config.toml
dataset = "patchworks of several textures"
residual_init = "none"
steps = 8200
Rows from block 7 of a small multi-label image tagger, named by matrix and row number. Rows with one number belong to one neuron. Each number is 128 + 32 x the weight over its row's rms, rounded and kept within 0 to 255. All counts start at 0. After the name is the row's rms in percent of the matrix's.
After each neuron's rows are labels from the 100 images, of 14848, where the neuron reaches its largest size: "strongest on" is what is common among them. Only what is clearly more common there than usual is listed. The data: patchworks of several textures. In brackets: how many of the 100.
# u: gMLP up (value half) (model.blocks.7.mixer.u.weight, 512x256), inputs 0-85
# v: gMLP up (gate half) (model.blocks.7.mixer.v.weight, 512x256), inputs 0-85
# out: gMLP down (model.blocks.7.mixer.out.weight, 256x512, transposed), outputs 0-85

u.21 101 [198 109 131 104 100 137 130  99 144 161  94 128  95 102  57 159 137  75 151 146 155 178  88 170 128  72  91  57  76 160 131 162 139 132 104 123  86 122 140 147 174 147  94 137  67 113  91 107  73 123 159  92  99 148  92 127 121  96 173 121 151 117 212 139 150 128 118 170 166 123 171 134 142 133 110 125 101 177 118 141 174 196 179 153 129 141]
v.21 111 [197 165 180  74 148 157 132 125 142 137 111 138 118 103  34 172 149 118 131 114 119 172  88 136 137  62 102  85 109 136 136 125 174 109 125 107 151 188 126 131 197 125 113 189 109  88  90 142  68  98 137 120  92 126 141 160 178 124 182  79 143 110 183 100 135  97 117 186 142 118 137 184  89 135 157 173 108 189 119 108 132 174 151 158 134 138]
out.21 114 [ 89 152  78 159  97  70 156 149 166 110 106 106 115 125  98 169 162 135 128  94 103  76 175  83 133 125  94 182 130 103 102 148 157 131 160 123 137 138 143  91 128 137 144 101 160 128 174 138 136 129 142 108 148  75 149 154 117  94 130 149 187  65 126 117 118 155 137 106  78 107 133  81 112  95 158  92 100 178 141  74 192 107  90 129  86 159]
strongest on: brick (72); centre pattern: brick (27)

u.180 099 [ 95  92  76 110 163 171  78 104 120 140 159 168  67 122 102 164 128 159 196 166 106 127 127 131 118 111 156 116 102 160 110 153 173 127 142  84 138 140 124 135 157 174 104 112  91 125 126  57 110 132 113 111 152 168 167 147 130 149 108 111 134  82 141 121  95  85  92 180 102 175 143 198 136 113 107 160 151 124 132 142 175 124 127 108  99 155]
v.180 113 [119 148 110 155 103 102 255 152 108 215 120  64 122 117 122  96 170 186 111 148 101 153 180 156  48 121 121 113 110 112 167 124  73  85 158 120 118 189 134  56  82  97 162 141 155 163 188 136  73 116  97 111 136  91 118 141 181 117 129 107 180 133 117 150 108 163 153 155 102 118  91  74 132 138 103 144 113  63 142 161 147 128 188 122 134 106]
out.180 118 [115 164 121 106  88 170 178 121 159 160 158  82 129 129 180 141 125 166 108 163  85 151 120 161 158 160  79 115 139 159 162 129 166  88 175 159  97 123 122 142 125 108 146 123 128 201  74 145 121 104 165  71 158 105 128 151 121  83  74  86  96 174  61 149 135 115 117 178 173 135  95 144 108 188  69  85 134  99  84  78 176  85 132 160 109 112]
strongest on: furry (56); wood (47); centre pattern: furry (26)

u.301 097 [ 81 101 141 145 154 160 193  72  80 127 142 204 103 134 157 125 125 120 113 101  50 175 117 153 126 163 113 141  80  57 147  99 188 199 137 126 127  81 171 154  76 163 119 113 150 123 124 151 161  98  65  89 154 111 123  92 149 120 168 121 184 115 139  91 183  68 190  87 138 152 153 120 151  88  92 111 214 159 177 166 108 118 125 138 162  86]
v.301 092 [ 88 180 118 124 152 184 225 115 115 162 153 175 123 153 173 128 104  89 117  91  66 198 146 130 129 168 157 161  76  40 119 116 170 196  94 125 119 118 171 132  92 147 118 104 140 129 106 158 148  88  85 140 136  96 132  96 144 150 152 106 151 110 106 104 139  48 135 126 106 158  86 109 144 146 152 116 181 113 169 138 135 110 157 139 130 139]
out.301 083 [151  91  87 182 113 146 166 111  86 133 126 151 203 133 135  71 123 128 110 121  93 149 108 144 101 110 164 111 129 106  94 147 189 123 135 175 127  96 180 152 109 169 147 117 106 104 126  84 124  89 125  84 135  89  97 119  92 102 122 154  89 144 116 142  64 139 114 129 161 158 111 117 122  95 114 123 148  84 105 151 166  98 133 166 121 129]
strongest on: grey (83)

u.134 021 [127 112 115 126 141 124 170 168 128 151 127 162  95 132 103 158 121 188 115  82 161  91 180 128 147 148 140 119  50 159 170 104 104 154 115 112 102 124 111  85 136 102 132  80 132  77 128 161  96 156 165 103 107 172 157 138 183 135 127 136 100 135 117  83 164 127 162 135 166 163 154  65 150 120  98 128 112  67 152 155  66 175 150  94 116 143]
v.134 042 [141 128 123 135 163  94 176  83 108 121 136 125  71 154  83 140 148  82 136  74 170  75  88  88 100  98 129  84  98 127 124 114 102  94 146 165 155 121  91 111 120 200 141  98  82 164 159 121 142 130 122 186 159 116 125 154 173 144 142 172  89  94 106 127 146 112 116 117 134 146 152  75 117  99 154 155 123 112 118 142 154 154  83 157 141 134]
out.134 023 [133 219 105 146 141 122 120 111 116 105 144  75 132  81 168  90 161  94 129 146 102  82 114  62 148  71 115 140 183 127 130 138 143 141 146 173 143 111 132 126 125 164 127 145 152 125 119  77 107 161 140  95 149 129  99 121  88 135 118 115 127 125 167 154  89 113 136 112 107 114 155 117 154 129 176 171 166 172  87 183 149 105 103 115 103 142]
strongest on: white (72)

u.112 102 [132  94 166 131 154 124 123 105  75  93 167 169 133 159 118 150 130 122  89  90  90 153 160 132 121 124 138  73 129 160 121 155 150 129 108 106 166 104 144 149 173 181 154 111 148 220 113 145 126 135 146 108 137 133 124 132 156 112 162 152  74 109 139 157 133 138  74 107 127 125 180 135 109 104 137 154 166 150 139 117 127 126 126 146 102 131]
v.112 106 [159 100 137 125 147 129 178 120  71 190  97 144 153 109 124 134 141 100 138 105 142  99 109 138 100 125 116 101 109 143  79  85  80 154 161 138  74 159 104 122 155 101  99 179  81 112  81 130 180 132 156 152 143 175 186 122 138 118 154 160  74 106 128 161 135 114 178 136  39 138  70 157 150 133 133 124 125  88 192 135 128 156 145  65 149 169]
out.112 101 [167 167  98  89 170 120 129 152 173 178  82  73 106  73 172  97 171 156 155 168 134 108 130 139 134 186  94 193 138 127 126 138 103 157 141 158 106 165 133 115  91  54  87 150  81  44 151 152 176  94  77 120  79 176 163  98 109 165 123  85 163 145 114  83 129 129 131 115 113 125  99 127 166 160 143 101  88 114 155 101 110 160 143  77 106 130]
strongest on: green (72)

u.213 116 [141  83 163 135 134  99  90 170 149 115 128  98 148 176 140  80 155 148 107 162 190  81 129 115 118 149  94  86 190 173 131 163  64 160  50 145 157 102 111 121 188 144 122 141 121 153 135  99  92 161 170 150 124 162 135 171 103 114  99 169 118 157 130 171 186 154  42 127 128 171 141 122 152 136 118 145  86 159 113 109 101 206 107 114 103 135]
v.213 096 [155  96 181  96 130  93  94 209 154 135 113 119 133  90  87 104 140 205 113 179 169  84 169 192 125 136 106 115 152 175 152 178  83 120 104 148 162  94 111 148 205 100 161 136 128 160 106  90 115 168 186 142 107 192 165 163 128 158 113 131 129 137 151 163 139 185  60 112 108 129 153 130 110 137 151 144  66  90 102  83 118 192 167  80  58 129]
out.213 120 [140  88  76 114  98 118 123 187 163 147 139  79 133  80 116  95 119 236 148 179 255  83 131  86 110 173 134  77 196 130 118 139 111 176 151 115 157 123 137  84 153  83 151 109 123 147 122  92 116 125 185 131 163 207 125 136 150 143  91 133 174 162 199 170 166 109  57 120 148 118 155 116 147 120  79 167 104  79  75  86 103 174 141  89 146 135]
strongest on: green (82)

u.309 127 [194  84 123 133 159 156 203 127 162 147 133 126 124 189 117 114 255 143 127 146 113 150 128 121 114 134 129  85  93 142 161 189 153 124 125 137 127 102 132 115 144 162 112 118 120 244 160 115 159 146  99  97 149 168 150  97 120 126 127 112 114 137 148 127 133 104 163 111 109 139 100 154 152  79 164 120 135 145 143 120 145 133 132 147 116 144]
v.309 104 [183 145 115 139 161 176 170 135 163 133 108 163 153 148  63 105 167 152  96 131 112 138 144  88 110  99 205  92 120 106 126 231 186  75 124 133 169 166 132  97 148 152 151 167 109 173 185 127 156 156  77 113 150 156 159 103 186 137 108 105 102 111 118 120 162  95 159 142 159 166 140 117 122 110 174 121 162 141  95 113 136 118 140 187 113 102]
out.309 143 [159  90  82 103 147 153 160 140 188 149 142 117 125 130  92 135 127 194 100 136 183 107 164 110 105 107 112 109 140 169 158 181 144  94 114 146 172 188 129 101 142  64 109 170 108 132 130 148 158 142 106  79 151 124 143  67  94 132 139 133 112 112  94 135 131 140  76 117 153  89 127 129 114 157 138  86 138  97 102 108 154 116 140  74 125 151]
strongest on: white (100)

u.45 089 [ 99  99 137 116 140  60  92 124 151 143 117 105  94 157 157 140 122 116  84  84 122 114 118 154 165 164 168 161 161 140  89 113  62 122 117  97 115  80 141 197  52 152 111  78 146 130 180 166 158  92 130  84 145 128 135  77  73  99  66 145 104 151  97 118 166 112 115 101 161 158 134 128 102 141 153 108 160  78  66 161  93  96  91 154 101 120]
v.45 129 [149 132 160 136 117 129 150 161  38 166 151 142 212  82 161  50 139 131 136 120  49 108  70 201 134 106 117 114 127 116 135 150 119 107  93 181 162 106 152 142  87 101 140 144  73 135 152 155 121 113 181 119 128 167 109 142 185 153 171 128  65 149 116 176 110 154 149 106  93 185 125 169  90  71 164 149 116  65 127  98 111 142 149 171 146  93]
out.45 093 [ 74 125 139 102 119 132 117 127 160 113 163 133 213  99 104  84 148 126 153 158 105 159 131  86 115 184 132 106  72 166 190 172 116  84 182 150 156 151 106 108 118 131 136 118 108 159 148 104  95 126 137 139 161 145  83 152 159 135 172 133 136 112 139 158 139 141 140 115 202  88 153 161 147 103  94 129  58 113 104 156 145 150 109 146  51  86]
strongest on: diamond (96); centre pattern: diamond (30)

u.472 108 [165  87 125 107 151 145  99  79  82 189 110 151 128 116  76  96 177 140 177 152 156 177  98 152 110  92 187  99 115 137 129 166 165 152 109 181 156 118 137 100 113 119  72 133  92 125  87 129  94 100 170 134 138 184 177 144  96 103 132 184 155  99 180 145 132 127 134 148 104 145 152 170 146 119 121 200  87 136 144 122 126 200 156  90 113 142]
v.472 092 [130  97 111 104 191 102 124 119 106 130 165 202 168 163 173 140 144  92  84  61  26 102 201 153 149 139 161 127 130  78 190 126 141 112 148 139 200 108 156 120 159 113 112 128 150 195 113 135 206 149 118 113 119 156 155 133 125 110 157 101 117  83 127 100 140 116 134  53  77 106  98 125 146 123 187 127 184 149 165  96 148 110 154 117 107 134]
out.472 066 [128 151 140  90 148 103 119 159 136 124 137 147 117 143 177 113 139 100 110 140 135 128 169 158 146 183 119 162  97 120 143  68  89 133 151  80 113  80 150 149 115 170 140 152 105 177 137 176 164 166 117 127 133 160 193  87 130 132  86 119 163 152 117 123 143 112  64 121 164  95  80  80 122 170  87 110 198 116 116 164  76  84 100 139 136 118]
strongest on: brick (49)

u.54 126 [110  97  94 160 143 123 130  85 120 158 114 204  86 150 144 171 176 177 110 113  98 185 192 112 102 161 142 139 100 130 140 105 124 153  86 154  84 153 133  93 215 150 100 152 145 118 117  59 115 139 118 167 160 162 194 117 145 104  90 165 124  95 132  84 157  54 113 101 107 140  91 167 151 117 130 130 144 137 137 112 169 138 123  85 109 163]
v.54 071 [148  97 168 142 199 150 186 111 110 215  95 131 171 109 119  92 199 134 126 104  99 130 106 147 123 112 209  76 126 125 162 156 143 139 112  98 136 158 142 102 128 130 104 162  86 130 128 135 122 136 121 134 114 152 142 180 168 159 131 126  92 127 129 116 166  98  98 131 108 138 136 156 137 104 180 155 154 214 184  86 178 128 123 141  93 103]
out.54 103 [ 66 120 150  92 160 123 120 195 167  94  99 131  92 119 176  87  80 164 109 145 130 169 200 188 131  92 132 143 128 115  88 129 112 116 162  98 135 109 126 158 178 182 109 157  69 100 159 159 128 127 130 112 118 131 155  70  94 160 125 116 138 129 144 184 154 106 104 121  96 166 155 173 131 135 157 125 147  77 110 155 101 136 192  97 161  77]
strongest on: diamond (57); centre pattern: diamond (27)

u.431 091 [160 166 126 130 106 138 207 158 120 153 108 109 160 152 130  91 157 157  90 121 124  97 128 144 112  84 115  99 105  73 140  72 156 151 137 122 115 159 165 131 148 161 120 158 137 126 151 163  73 103 168 163 145 113  93  87  81 115 120 140 155 152  79 159 109 151 109 138 158 131 157  58 137 139  59 109 142 113 110 113  73 146 189 143 103 170]
v.431 101 [200 168 128 116 120 148 154 126 140 181 126 137 167 150 137 122 143  89 114 168 121 186 123  82  83 112 113  92 132  77 126 122 167 172 119  93  85 153 137 116 136 109 130 142 145 109 105 113 117  93 138 134 150 157  91 176 103 139 116 153 199 141 119 128 122 120 112 160 138 126 106  64 166 164  90 100 145 132 113 141 106 141 195 133 157 157]
out.431 108 [158 139  95 140 187 124 123 120  91 140 102 136 147  95 136 118 208 189  82 177 143 159 130  82 107 118 110  89 103 136 128  94 118 159 139 130 119 151 129 126 108 132 106 144 155 150 146  45  96 111 154 153 184 148  77 139 119 162 110 158 128 185 108 137 106 148  72 164 168 195  90 109 128 117  58  85 171 151 138 143 177 139 109 157 134 210]
strongest on: diamond (42)

u.418 114 [142  82 130 197 146 116 134 151  82 128 146 144 125 136 148 111 147 153 169 105 172  89 108 156 132 146 135 165 126  99 153 132  86 168 102 167 151  74 108 145 120 133  90 106 112 131 117 110 123 172 125 133 150 165 199 156  87 124 161 175 155 120 187 150 163 136 149 112  78 143 180 148 166 135 119 169 116 148 176 145  98 214 160  72 131 100]
v.418 079 [156 148 175 121 159 131 190 100  95 148 142 168 114 146  92 100 120 105 139  82  41  66 119 142 101 144 139 124  70 166 155 187 100  92  77 167 119 165 111 141 139 144 136 153  74 137 172 113 173 158  97 162 147 129 122 193 154 204 116 134  50  66  83 112 116 130  42 102  70 147 141 124 175  84 170 110 153 145 195 130 139 116 101 174 157 127]
out.418 080 [ 81  75 154  95  62 120  85 183 160  89 151  60 152  98  94 115 126 154 143 171 140 110 128  49 139 110 128 111 175 144 158 111 135 136 175 149 111 125 130  75 133 109 135 171 142  88 138 105  90 139 161 128  81 164 107 153 175 114 106 112 170 107 139  98 113 160 110 183 103 113 115 137  61 199 197  82 132  96 113 118 137 149 113 121 167 132]
strongest on: pink (74); scaly (28)

u.365 107 [ 75  68 143 173 126  69 120 107 172 144 132 164  95 130 219 115 134 180 120 171  78 134 154 139 125 138 173 163 107  58 142 118 171 150 125  89 127 117 140 133  63 106 135  67 173 116 160 100 138  78 115  83 148 163 144 106 108 122 109 141 170 135 131 132 156 149  93 130 128 127 128  86 132 122 138 124 159  90 112 142 124  68 164 160 107  38]
v.365 128 [131  62 109 172  96  49 118 131 105 164 171  94 148 158 180 136 126 143 125 108  33 126 142 116 123 116 123 104 128 121 104 118 123  82  89 123 143 139 131  70 139 101 176 118 164 127 209  59 131 102 101  81 166 153 116 137 182  71 160 139  87 119  71 112 124 176 153 101  93 108 139 132 135 114 197 118 136 106 101 190 165 130 124  92 151 124]
out.365 113 [153 160 118 109 102  96 181 177 115 162 160  42 188  93 169  72 119 144 137 119 101 115   0 150 110 129  98 138 195  97 147 128 155  71 124 202 161 132 136 125 106  83 120 110 136 144 149 120  92 143 148 161 142  71  38 193 131 129 147 111 156 140 103 106 135 132 125 136 159 107 117 165 137 101 110 128 103 161 146 118 188 132 156 152  85 124]
strongest on: diamond (36)

u.43 083 [ 82 151 128 101  97 145 157 176 176 144 168  59 145 124 186 144  99 180 150 164 126 129 182 117  83 123  79 141 164 131 145 158  74  76 155 135 177 108  81  77 143 122 153 146 126 213 143  88 188 143 185 128 133 162 129 206 152 144 125  78 114 129  98  75 104 170 165 182 111 126 147 100 131 118 139 137  97  54 127 128 179 140 155 118 102 186]
v.43 092 [103 172 134  92 122 145 120 139 161 159 151 153 173 140  94 166 102 115 150 172 117 109 150 107 103  92 105  97 139 148 110 167 110 168 152 119 163 136  95  66 146 128 135 155 136 185 115 137 182 145 174 174 152 100 172 158 144 107 130  95 142 105 149 125 116  98 130 176 129  91 104 123 127 168  98 151 146  91 108 124 154 153 182 105  91 172]
out.43 093 [150 126  82 126  67 141 166 137 123 131 138  89 169 160 163 113  97 142 144 145 104 121 148  87 104 174 131 155 103 190 121 136 158  88  90 144 126  74 153  74 101 122 175  72  87 128 144  66 113 154 134 180 115 145 164 139 143 164  62 142 125 153  87 132 146 123  54 168 141 135  91 137 195 170 148  71 148  87 125 120 141 111 126 124 120 216]
strongest on: furry (98); centre pattern: furry (44)

u.46 114 [100 147 122 126 130 176 144 126 137 131 103 191 118 139 154 135 122 110 151 152 130 133 170 162  57 108 133 126  72 122 128 193 103 211 161 142 173 100 100 104 131 172  95 123  80 180 160  79 146 148 156 134 147 182 131 175 135 224  84 127 161  75 149 134 122 102 117 131 121 118 128  89 180 114  86 161 114  97 127 134 157 165 235 152  70 156]
v.46 090 [176 109 134 101 159  98 198  95 100 135  94 128  75  81 184 133 115 157 140  38  82 163 108 118 121 109 157  89  86 123 189 150 198 111 110 130 126 135 119 135 127 127 107 130 116 101 154 143 140 144  98 133  93 138 141 146 183 123 131 162  95  72 108  99 180 143  65 105 105 118 184 135 126 101 119 132 131 158 180  90 117 121 128  79 124 148]
out.46 132 [186 123 146 110 131 107  65 108 145 123 134 137 160 104 118 185 152 142 112 148 158 106  84 111 148  93 164 146 188 134 114 112  99 115 167 102  90 153 103 173 172 116 146 134 192 129 108 175 156 151 127  95 170 121 170 115 138  57 127 112 100 186 167 150 123 138 184 104  64 128  94 107 118 140 118 137 166 143 121 175 152 107  81 125 133  72]
strongest on: furry (97); centre pattern: furry (47)

u.164 104 [174 101 136 122 151  98 124 144 141 118  82 144 200 111 169 125 172 134 105  99 146 107 158 122 127 108 125  51 183 107  90 203  96 168 112  73 138 112 114 138 176 135 156 132 123 166  81  88  99 116 178 118  90 182 114 173 182 132 105 122  87 168 133 213 142 122 111 112 130 150 151 137 134  85 187 138 121 159 114 122 133 121 140 138  83  96]
v.164 082 [112 150 109 147 171 146 202 138  80 157 152 135  86 159  94  72 166 180 170 134 116 164 119 124 132 138 107 170  76  71 137 108 131 117 166 168 132 114 103  78 116 116 128 112 111 121 179 121 168  75  98 151 160 147 159 121 104 140 124 108 116 138 103 123 142 121  97 180  89 124 165 150 159 126 100 137 143 172 166 117 146 156 162 173 111 181]
out.164 089 [ 98 109  91 163 135 160 124 129 119 138 160 137  62 147 128 173 171 127 137 117 100 131 120 166 147 153 149 148  71 128 156 104 178  80 125 170 102 113 162 179  89 181 121 138 156 181  83 180 163 179 122 153 174 103 135  85  74 127 180 140 185  95 109  62 126 100 115 124 151 141 131  88  95 146 115  96 122 103 145 144 135 117 113 134 174  78]
strongest on: green (93); brown (70)

u.197 119 [134  93 134 139 147 115  96 156 139 148  90 122 120 142 114 141 128 132 102  94 135  89 152 138  89 122 148 148 167 137 106 177 124  86  59 178 112 123 125 135 175 147 120 172 136 165 108 131 104 179 187 172 115 163 168 170  97 160 133 145 128 143 117 152 110 109  38  91 134 124 116 153  61 124 172 145  79 112 102  88 142 152 137  88  93  96]
v.197 114 [149  65  86 135 131 121  99 132 158 156 108 124 145 117  99 146 145 140 122 131  90  86 120 145  91 110 134 111 160 137 115 234 163  75  87 212 134 138 124 101 135 146 129 141 139 131 134 146  83 196 152 150 132 141 161 156 110 149 150 157 131 140 117  98  81 135 139  89 148 144 109 159  86 130 142 129  99  66  93  69 159  92 136 127 122  84]
out.197 116 [126  81 106 141 163  91 124 169 130 130 106 123 116  79 127 121 114 148 133 104 148 117 116 165  93 161 135 109 205 134 104 178 161 106  77 209 128 156 134 156 156 177 107 131 162 139 107 216  93 175 154 165 110 120 131 153 131 134 120 164 122 166 126 137 105 118 105  92 175 157  82 164  79 115 132 100  98  96  90  91 115 143  84 104 118  65]
strongest on: green (100)

u.5 129 [164 115 164 122 177 153 112  45  67 132 129 172 162 143 156  76 126 106 221 115 134 113  71 143  91 126 159 145 133  98 174 168 146 151 120 170 146 112 138 115 113 154 145 125 109 103 167 111 159 109  89 117  98 168 151 155 115 133 115 130 184 138 198  48 155 128 118 136 113 174 112 109 151  91 123 198 153 165 173 148  95 138 105 149 141  98]
v.5 094 [ 70 133  91 172 189 114 228 122  92 197  96 152  91 168 119 143 213 138  80 140  94 137 175 143 111 171 126 114  63  50 153 115 120 175 130 112 140  75 145 132 127 130  98  84 143 169 107 136 111  87 117 106 141  79 149 145 127 151 143 128 100  86 107 176 143 102 191 126  78 106 137 123 177 163  72 125 155 128 142 127 161 128 204 147 116 134]
out.5 108 [106 197 111 122 143 104 139 178 140 123 139  91  83 137 148 165 124 122  88 155 104 107 225 159 136  86  60 120 153 155 118 109  96  89 164  69 140 165 108 132 121 116 115 164 104 166 138 160 174 151 129  93 108 117 133 117 102 130 167  81  92  69  98 113 119 145  65 135 157  91 112  96  85 174 146 137 107  73 162 108 158 118 168 130 111 121]
strongest on: grey (82)

u.115 090 [ 74 159 115  95 113 196 112 131 154 122 179 114  90  93 111 183 118 112 149 155 163 172  96  80  59 134  99 103 138 153 142 149 159 178 129 109 141 120 141 135 126 135 104 126 123 118 119 116 139 209 134  85 159 163 132 189 133 147 102 109 147  82  95 111 112  59 161 162 125 149 163 149 151 113 104 112  95 130 138 163 135 121 141 128 105 185]
v.115 110 [100 153 112 121 113 184 126  98 118 128 142 169 103 123  81 142  96 109 142 133 109 114 124 118  45 132  80 111 108 148 124 154 159 185 119 117 165 136 106 123 128 133 110 113 109 130 159 125 102 177 142 124 153 179 126 191 168 207  88 116 107  78 108 154  82  74 112 167  98 137 166 163 135  92  85 142 130 105 128 155 127 156 188 148 109 193]
out.115 101 [ 97 135 136 136 119 119 153  94 153 108 131  96 106 166 140  93  97 137 113 119 122 151 211  66 101 186 148 113 110  86 163 127 186  59 151 127 141 105 163  88 138 108 147  92  49 133 126 152  87 138  85 167  65 134 160 101  90 200 109 102  80 134 100 141 128 170  34 129 143  81 114 133 110 141 149  96 117  93 124  99  63 130 138 182 186 133]
strongest on: furry (82); centre pattern: furry (39)

u.166 096 [123  91 168 153  97 174 155 182 121  84 176 152 121 134 136 105 186 174 151 102 101 162 128 182 166 177 116 119 143 120 121 110 173 157 129 141 124  67 155 174 178 142 109  95 179 179  75 144 119 125 128 105 130 157 112 105  73  93 186 101 159  98 127 132 167  83  93 188 100 159 127 147 149 128 148 109 149 200 204 149  87 165 126 119 143 121]
v.166 098 [ 85 141 130 110 117 163 120 172 133  91 166 130 136 150 167 112 170 130 132  89  65 150 168 146 150 175  88 117 167 135 106  89 116 143 114 152 178  84 151 147 140 168 123 123 157 179  85 115 109  92 169  97 109 145  94 120  92 110 197  79 206 122  94 140 147  76  61 183 141 146 144 147 156 112 171 115 160 222 190 140 102 174 110 120 117 159]
out.166 107 [ 87  69 142 128  95 155 112 146 105  77 139 136 176 112 168  38 124 191 158 149 159 111 124  95 151 180 123 133 174 130 137  83 152 138 129 190 173  76 137 169  98 167 135 126 151 154 103  78 113 128 167 109 133 103  74 120  71 116  98 127 175 134 142 150 138 102  41 206 167 158 152 182 168 120 151  89 137 157 165 183  99 179  95 142 123 116]
strongest on: white (79); green (73)

u.156 108 [166 124  95 156 137 137 148 120  66 194  95 156 130 149  78  82 149  81  89  92 136 142 178 155 117 111 195  97 121 116 117 119 123 151  85 115 127 149 173 117 130 147 147 156  63 119 170  83 108  74 152 117 105 144 162 130  94 181 120 152 123 139 124 120 145  84 146 120 143 130 199  66 151 114 126 129 150 103 116 138 132 143 148 135 131 167]
v.156 079 [107 124 123 130 151  82 116 129 105 134  91 159 131 150 136 152 168 138 134 115 100 151 198 151 113 116 107 185 100  94 152 108 128 121  83 164 185 140 109  81 155 149 147 122 166 160 141  65 133 124 116  97 137 123 176 141 103 137  77 124 148 110 134  68 142  83 147 117  72 105  76 163 156  81 178 154 124 156 160  96 134 149 115 115  52 162]
out.156 100 [116 161 146 123 133 143  97  94 218 107  95  93 120  78 164 173 117 158 163 125 147 112 140  74 171 150 151 130 151 130 176 173 190  58 126  96 218 134  99 115 153 145 124  90 132 130  90 136 149 108 107 167 152 123 148 178 169  96  89 165 163  63 143  70 146  99 108 141 108 159 119 189 119  63  93 138 110 170 137  67  91 156 119 131  35 184]
strongest on: diamond (42); studded (28)

u.127 104 [212 141 154 108 100 136 173 154 104 141 187 132 159 116 146 126 108 153 157  74 103 130 100  87  61  74 126  88 145 134 110 212 136 162 129 112 113 145  90  57 182  94 120 167 120 175 147 136 151 147  89 182 144 134  98 146 154  91 167 139  82   6 168 150 138 154 146 126  75 119 107 151 143 139 138 205 117  67 140 134 105 163 128 120 184 110]
v.127 111 [173  85  43 148 108 112  96 165  96 217 135 137 110 145  83 178 129 153  86 154 139  75 148 123 121 102 153 137 167 145 104  84 127 115 133 138 165 146 150 146 210 162 142 154 101 127 123  90  91 175 136 128 171 111 101  82 115  84  57  94  83 156 152 102 148 121  74 181 142 145 139  94  92 120 125 153 170 147 145 184 170 120 138  96  83 140]
out.127 109 [166 145 199 103  92 172 121 123 160 109 129 115 153  69 163 130  57 145 171 115 132 108  40 125 136 173 105 108 112 178 175 125 160 103  98 137  74 110  82 131 124 140 123  84 110  99  60 104 144 111  90 151 120 148 140 156 128 129  96 154 152 148 138 199 156  90 106 111 177 141 150 151 189 161 101 116 108 114 106 131 103 153 119 103 132 124]
strongest on: furry (33); crosshatched (27); wood (27)

u.270 096 [115 132 107 168 138 142 180 132 129 200 117 118 151 133 132 111 140 161 205 143 163  60  81 154 101  92 104 161  98  57 126 143 109 108 129 152 129  53 104 124 115 130 124 112 141 141 196 124 122 138  93 167 194 133 157 148 202 136 116 161 172  87 135 126 123 166 199  85  97 131 120 141 128 151  72 167 104  76 131 164 110 164 143  93 141  79]
v.270 102 [119 126  77 112 143 174 128 122 119 113 195 131 134 123 129 138 153 166 169 119 116 166 125 176 104 132  91 125 136 136  89  95 127 180 144 144 159 113 135 107 119 147  70 126 109 147  77 164  86 164  79 105 147 152 202 145  93 129 170 113 188  80  75 106 114 103 121 168 133 116 124 168 139 157 110 133 152 128 195 103 144 154 114  81 153 103]
out.270 089 [152 124 152  86 174 168 122 158 169 133 112 117  89 128 108 115  85 137 116 128 161 141 115  81 145 122 157  61  66 172 170 202 204  66 159  82 104 173 158 110 146 150 177  94 114 134 130 120 169 135 119 132 129 157 146 147 166 153 104  90 161 103 164 156 124  95  59  73 146 206 114 121 133 141  97 135  95 121  84  97 130  82 169 170 111 131]
strongest on: furry (29)

u.90 115 [133  40  90 164 118 113 110 150  90 152 151 142 145 171 132 126 163 141 185 116 136 117 112 161 106 134 103 148 113  73 143 120 127 163 141 199 133  60 138 102 136  93  77  57 118 165 117 123 118 142 137 126 109 133 187 145 129 100 166 144 115 135 202 181 120 147 206 150  55 138 145 146 124 122 125 163 100 150 180 154 145 170 148 100 110 126]
v.90 134 [159 139  85  84 193 105 220 108 157 226 124 129 125 131 198 119 145  68 104 143 145 152 137  98 121 131  97 196 102 101 156 114  94 128 135  59 126 111 136 107  80 157 144 148 109 193 159 118 172 124  57 104 147 164 130 101 171 143  82 102 164 120 148  84 122 113 129  92  88 122 114  80 180 142  86 113 175 108 124 167 162  87 175 101 173 174]
out.90 107 [ 68 111 124 130  82  91  63 170 101  86 143 114 145 144  92 145  63 123 111 136 182  87 143  85 145 116 135 133 147 159 115  65 119 118 152  54 154  84 137 154 136 145 102 149 116 157  98 109 114 182 184 131  95 126 115 137 109 152 123 127 127  39 153 106 112 168  74 139 120 107 164  86 100 141 169 126 106 125 165 113 127 146 141 163 148 142]
strongest on: pink (97)

u.240 095 [156  99 129  98 155 127 123  80 114 185 144 146 116 146 151 129 182 126 157 147  98 154  50 201 115 149 142 157 161 112 116 133 127 163 155 155  92  95 160 106 118 209  94 135 116 173 148 146 139 138  90 144 108  95 103 157 167 162  92 104 172 145 161  76  96  96 157 122 126 153 121 128 165 128 136 108 169 140 213 141 110 126  90 123 161 130]
v.240 098 [105 159 123 114 133 142 188 131 117 168 168 150 102 146 197 127 247 115 155 166 163 156 100 158 118 146 116 162 113  34 125  96 142 152 147 135  92  54 151 152 108 192 116  90 128 220 115 174 145 120  98 169 130 116  74 135 155 111  93 107 145 148 123 122  74 123 164  88 110 108 100 120 192 158 131 126 169 150 163 168 105 114 153 133 171 133]
out.240 105 [ 78 142  91 175 162 108 113 101  79  81  84 144 126  88 189  97 148  94 162 147 113 134 113 155 156 141 101 168 136 127  81  75 146 158 179 129  94 112 155 217  87 168 120 143 123  87 119 122 128  60 121 117  95 100  41 100 105  94 104 101 120 170  98 129  94  88  94 146 158 156  89 158 149 103 145  92 126 139 144 169 128 125 118 153 137 100]
strongest on: white (92); red (75); wood (27)